Weights of a small text-conditioned spectrogram diffusion model.
Training: adamw at rate 0.00086, 7600 steps, batches of 512.
Rows from block 6 of the denoiser of a small text-conditioned spectrogram diffusion model, named by matrix and row number. Rows with one number belong to one neuron. Each number is 500 + 40 x the weight over its row's rms, rounded and kept within 0 to 999. All counts start at 0. Numbers have three digits each.
After each neuron's rows are labels from the 100 clips, of 14848 (inputs lightly noised), where the neuron reaches its highest value: "strongest on" is what is common among them. Only what is clearly more common there than usual is listed. The data: Morse code for random letters and digits, with fading, noise and interfering tones.
# fc1: MLP up (model.blocks.6.mlp.fc1.weight, 384x192), inputs 0-191
# fc2: MLP down (model.blocks.6.mlp.fc2.weight, 192x384, transposed), outputs 0-191

fc1.162:601556555487509507536539546430547493515417501528489510538476433533562525486493511464477523503548514500509446448490529489508529514530551542495421516561508549594618511531552559578502511547437514425485503472494555501506412558523494580531534504501509465473504478529519445441491563492472482516479509490469501523541423470419515406539585491476503497473468495546513451417509490453474464492499557453482477467530500469464490514444481528588490541492484474474524533511503448428511485473487478529446484488524455454552510424548437532537545460523556563432499471483490543535471524512495502484
fc2.162:463517462467483528523509433384515528450523530489471477493498403483500522518458540487510462466470442449488414513528500425401500539571445486511538550583524455494524518498506568551516449468444539515484469401509515512528545531461474506480500479494558507501466535488490480595508476441528456533501552481501430436487505553504531518541515522503504560383573581528469538443517496512488459523497502516463523540513510505529509494382488492526492570432490466524574506539481497465514520472512465497421451473543482456499474418473511514554445469529515541491462519508456494581467443531481503498
strongest on: tone: high; mains hum

fc1.142:546520447460515481459523436529535548523572466463451527543502492391539465519537525487403440537502523511558545467494540528495491517529511576396454536488507452578495515543496458538462478522503466477480542507533509465513399430514549484465461566469422442483506539510544543491517480550548505579521510586487539443450539560441531520548619503519423515543497446510471448484498499459579428520571516486486522483465518453501472465467484523401521499481575460481510465480453507524522513528484462514512499548558513525507472468534561495516491455545453494485519506501506490479526524519508441514
fc2.142:457427477532496484518496482505481536485452430487446605514482503499499492489472590385506501518502545503563539548504478462559486477461453588428485487456457520468555520509464437512497458502516503472472524482442493432445533457552575486511516617487487503539530507445562420502563498441463477546526523559472467501463537430445580546574487532425523480443489471452490517535413481536476529488509463502496503503583517460468478515518546520470520467501503522475483541505578485479520482490551527451510500527531529537513423484510557461488579461476519554528488479512501504453505407509464553523
strongest on: speed: slow

fc1.230:501536573441556529475612527521493524479407536506482558531498492545568525445455527494504485494596465581448560418513508522451501441502504519517461503546520538468512540548385509493525450473524450489499559531512503501514488496468485481487479499487495550470515427525489496451477552539517492511570486491498468529503563502408446466515563509454451447524585499506497547484496526495511470522467442512479491504507401468480486513446536513518455471478464493542423463510482472520592517449505470546510588452504451538529519569557512481487521555517517590428563525519565464484488552518481453497
fc2.230:402547473475526478459499491563546512488479495436451528503513523536527516496476537512448428454462505463443514426560475467440504420526464530515457533455526431502493486517444469553494535473519537467469519457475490459535491518501480503535486460483486431457468537472618470486466465471485475504519495527512474559471656453568500499512549592465552439490483448519489528497457560526527527525435470535494419566514469498464482491456478444469444551467525495514503483432513515513542429566568473444461522467487442553487478519513511556426536516533490561505546491467464461549495473432529497480
strongest on: speed: fast; the character "4"

fc1.24:483520547526589492522494427515459557458463467536496508544507483466564502477501553500461538529475458509540495492511580500504595536487457529429455448480447453492456464507514455524512548521525445453457498517554482510481492462548562467526503507478469486436515575482530497503518532516543419570544466494511594460455491504404543479468475503410521472470451445476463421564465541495545476490498483553524559457510478521508551476515512442466526516487504534424474432530518500445593499575504481454497475495477472540577551482568462446558514537545525472502515565494441480547493535495451461583
fc2.24:512489496483460501515504556580498495519505517468587465498532474545441533469398438499458449463558472475537528539407506553525464513538553491481546541587563556518505563469510525461468477524521496461480524498464489531536543548544433588511502462499475442472524520522492524483471478529483516458445502491553460532428519485474457570546438523489538537537487527540538478530537486531522547450520530419420492492431535495505510542495464485564502541500474459462456509446443520556552490528557620477513489528478497442553548498482566580463461554524543515531511542465491401530445481467509523480
strongest on: speed: slow

fc1.273:501508497493578475453513505519383505563482494544497564527506436478539496461515503475506512462444504430407557495459476483497510495513545577497528507518519456557557578483592525494536444467484530522500448472480563507551474480494479426461444479496444463449491532557519516507512484474530476516492499533487424577465517447529449584464531543531447456468518516514460503477511547508534525404499485493489497505448546429412493523412446524531504545471525470450607480486443484550547523513500474499530522498504507500565547495511498437504503454443506461536583565481474452450519484417500461534
fc2.273:535520496500475526523505437480545474549485480431453458538568395504544523496499463484498481557508397542532479499500503463458505499453523522426545476499496474465488478576543488486458509485460484430456499498508517503507521435560482473548486385500494480543500475428476501544407560464469521477553443497575465522512542484470538421458569461482513519475579547462496455521441515557491484533503458555455517468531455455474519525519438445469460498554504449536418509532526511577450509490504493545462490577454458523574486568531507455455516506438484460542501411514525496519541504527559559475
strongest on: tone: high; mains hum

fc1.41:470470520445538511471536445455477470460553511512529439473482520567553490517482464482473489474505490469515449560508537430485529469551502487434443541544582563547545484525491542529514551525527496504524452487506458477440536455468455427576489504489490479550582433527517544428581531536482526462483523478498512515512545479447619551412468530398516493460527538508529474552480516476491390477497518442469421480511559478487542456466456458539522493490547466537539470501495503456394433520469478555481472472558527485482499536503588495493448522463525570495515504544464510504478519462505488447
fc2.41:499486489469506437527481514561516469559563538508544518520470549439533464558463563490537461525453571519466495545473464487491470500603563532513516497547455558522475533466447432456496487591484463613523529546561460532560499499467536428553477563521505492532432508493540477390493442504506493483403537540435484525490487568444447496587489486513476584498453508491515531463504529476475449487479455523505443520510471499508485531557523540442489529498523546493543450508485492452506503499521494461577519546489549518470433470592573483564498479445544456518506451477491483438510522475513515498
strongest on: speed: fast; mains hum

fc1.348:534530542481490516457493376417507507466470514424515482462531499507493472486503502458488496491493461506584462537502511423481509506522455475444388530587599523494508478539533556625574499469480496516466555484558481464448484503501530518506524517451539500510554428502502502492517564540524527469504503529479557567506555510380545492425454515488497441468526489513544477548520520535494418467476469457435463478498539480513570472414521479516472483527541450504445502519505510473419450459455497508456471507551483478496498508478514493481383474491560511467500475533464486523473491580531510489
fc2.348:501544522531508455537504513536544442599476496571485516473461493464585530575537532508439488466445547516539506481519484490521462480575559506558505500505544508549536486488461505451508456548523473482554456489569459480554450465519527513521485517480534454472550446503516542502525438438534431456478590470503548507551538503464521491493450533509456565592508535555587516489472477462508512434541463501551430460521531515494486539582561505434515551454487469544459409481497433413501480540511530559545455487503515521443473458495578453529502491475467397514502542539499468492507538475447508517
strongest on: speed: slow; mains hum

fc1.38:574520517550599479486499493457407469451558450495497484499557439468505577534569509431433458498479586495461415461422467492520532496525436498499504511505563443584453580562524465557534449537508475469510478499558544471541512510533566495483554486508584488450504454481481541488439472522515468605523525438499515506550511505499457527537491548503519567435462543502447476553484524543512508443564533502496455535461500512509484434542472540460489481517516521543525486495458469479524486498548470562525478533487522441516441467602481474493449451506557505527532489504482510445480549464453484495
fc2.38:446441478534484475468523557513477433517543426490470515519433463492515510544509545505480524492456511502575484546519481423510510522522466532523448520494440547473476572557495485507551488465583564466493558511454561453523536495417473463541545504509483450569502548493517424445545499536427542550479500524493462555476458450475497504546441565456521507464501448495479515527464593565500443535550470588450482480460534487526575447479480500522510491505511503476439474523563405459508505466580486536488557544514477547493458528555553446495533495476475488580550420532513481465556502467444532478
strongest on: speed: slow

fc1.103:574518509488490514447502456472450531531568583433432485498521512399557469515587527510395507559519555475474446490426530503528476475527491557439530515517502469539481503521530522552472539552483544474519438447583540462480504510524586521506503474481506442468458533440524487507448537531546553531500461530437545493547518503455461532459535535479455480464402504464521458462482533458569460494594546519476518460484492479437469438499467503529519502527550465459539480531498476480510552539458478469509475549434526527513523577575498476536484450512473467489562541496517529525446506489423422501
fc2.103:568393466498489489460515521515411444464468488417495520550493528507505520496442557497478467461483503436555525472487456530432504555484449598516515477507517559477528543564523500515494442539530489493453473490459439478487538421505537454530468560509426411502527484426509444520512491476489572562480495576491500534512484440503490501498516570519542472433503484432504497525465526553477565521547518567496504502637594443451528496499455459542517432476516481486474470574487493477539482437550527472505485543496450527478514480490534515501534487408550467510492463484492527469554527546485537517
strongest on: speed: slow; tone: low

fc1.346:503526524527552441532468517462494503425474512481469545477455423547533499460440486457488490464498529538452442511470579454523549491469451515540515486476467466505498490560580532553454571503485546494405495583557497465531492434500425518531537458493490560484534553584509508563508503461493472526554461484496502500512515575467453549478468501486525527433457517488514531571510456548476529468476571487449462533473461485504579584534530475473529483499465519554423540542489532469504525538475471454489486430438542463504511494497530503558497584527527503472517580510473383488475513398486520558
fc2.346:498464435505421573545527453521501523487488606573517511431537546491526541595496474547403513563555468455506580530492444501516480487478528472461573498547520437460508446478491493461518386550473514523552451441498465490456471499505533492461427470542579485512490503428524539450463497511552483465480471504531526495504485473500463488453493517527516536495489466530469446428538525517498580510506500516525488470504632509487497511530477548460468523511519496468481493409495500491561510489455517535504453481526440471458472480425493514529485538493486536422498501461458623557542475493462523469
strongest on: speed: slow; clipping

fc1.334:507504550511523557415467471466472459465503478536475501451590486488495475493567465523385457536526421472543465503464442531548582457504453543518462473544526430565501480499493505535528497520538513485518494463516485493451475471454492488452486509499422511502504456507451469511493438483572439524551504511522523422492536551549550467467544513520458518453505496545433551520564537515515413565508565525500486474487564514472481502557437502389485540472437593513417513518483519517528513537446472459552495528506531494538520447562521491454448573546450550526492541502471473489558539484485516578
fc2.334:487509447492542544506526569441470467563529517468483517540544507474525484490509534424513466464476496400451521514473456401520496531419491485522568444466497490520561493512487515475501388445549534507494534543466439525535517539494537564493556439503531461555488509524490460509595487466443470552510498553482494509468486475502596530454471527452502490522513501521522462477485527568445483584474471525553496526548386559500521476495548543494406490434515484429520448438469444477506505489533549476470475546507535495545396509450482530533519551448492422491503528563473500491490550542527504508
strongest on: speed: fast

fc1.294:527493490526486514536499517534442501503516577516509503530535502584517547454474463578534454486534536476415481527487510487499491499509564477472510497523459548468471532462483597487443551532527478532440494571455479543502488524467470517544529472482504502436508500483517523436500487482487507432487442486513478484517510452506399550487485515563545539542461577579576508501583578466535557458482499415484478477468524506454635534506480487523488440508478502566505557480490495528501438537473485573520488431458536433507518528520547488522408593556532501497551509490555460527485520538503601481
fc2.294:447519524529503471522475455449588504507442504550518552511513486438489531457547519423446540535504473524596479455553499629520535480466462578499499480483461480504534453487544444543542436504517503488528444452469556455521502483559558503486467539474565529520547512494545474509545531478478520594541528479489523483504464485519561452501538466475514433497493511410441456507465437462512543466514459534527643564505452530533459526576523531450470525541450496466481498482506512429501526520446556479503537553517453441458488470508437486506590482487521515492473508545483556503522547468482465540
strongest on: speed: slow; mains hum

fc1.33:502515574472559548415462444477486461538454451514407540505528496521504459489477482488499488533522415487531448464523562502494584502506473570445500483482533504562530547455525476499486483427556547482541499536467449519461557433472481466558453494508458495505524451525456460503566436480524477466433475473542492520456481529557481522427576506489542452435466517480436545437540548563547459504468535516477503482502480465496533567469532516433471533516439621429566493575534479457515506456540493504519473505532483470517492450523494445445505529490545485553496447536478472524454452504518525598
fc2.33:507508506480504478490477527470507455463525615520493508522463475513505538478547527473535473519494430419540450523549417479439503534439443468485621459470476424502493420478508474501473544471539509466519474550510480429495470461470489452509460561558525494554485419528535558498531513504521490464468464502467515483528461460513532463464573477502538480503490494491474468440540445480535440628487493482575555518553539504457490479478476489505496476500521570527507550535502463438474539498530458491418455510542515529577477552488441532478555487432530552518447501577613476523490481479572494520
strongest on: speed: fast

fc1.47:513520509526584485489563520477468516492490553466504449502438449516610551477463506467473422511484496484453475465472524502556521469448481533536455474515527570464489501631482510487508528493504505424537541529480514496527477501492472490470536488517484570397509450488505453451461538496514500501524448510508482470506490549416500478438515537549487469511522454527506527478576493446599488499468476497451450570524420500385463539452543508501447469510480502522472511527423495463542515496461454509468576534475495512536454506527497416532469554548516579506562499439545483444513594493481419477
fc2.47:432466540448498489487494492485455487505521555407496459510498554536482525497486552554502501453477560490396445495471462543458528452450520501500354502489520515491529482481532518522540494485555464484391509530417460441525513495483527484479500480515548467417499460452600557493476458457454481474520508516554538497525510521534473540533564562503519510445498543517495589514508471572549465510390487523541444507452446507528508552470544459530472538481560512535518468483518520505499487515581442399513551499485480559528526521495521542494555474534477540476568519504536462504475514427438517467
strongest on: tone: high

fc1.202:498517485564486493521514463480446495542441541493593490487522460551565473543513470517486525472415537455453510564451554392512511464535524476525526488513500497532496555503523464545590492535493510550503433525459574505544529446412512436500519476502498498502498487458473499454582499546486477490489479556549496542503566447446540512453462513493507430416479532475474496515533569512533497416503505495552453449426543441468488460389486518546486564561456500522492487471451509491454497516457481480504566496537509467572523532503600480498436460479544475529535496554455406495501480463528548475
fc2.202:479500584517425459552511471524544541537529497505513446477497423455517535512501453479511541520454527646544495488478525425524488479502509441517529489437479541490506570506431439452511484525523476447492519462520505444522483510508490462524512477526539511542525464487434458500444510465478490467551486458599491486486482478496490453607446452457523573447532520465523497472471511533501468526519509460463498464524540488593504511535514468489505567595468476484390483574557548500419541448503517552483552536490481536556490495486581492495533511456463551470512460545515521465429589520497558485
strongest on: tone: high; mains hum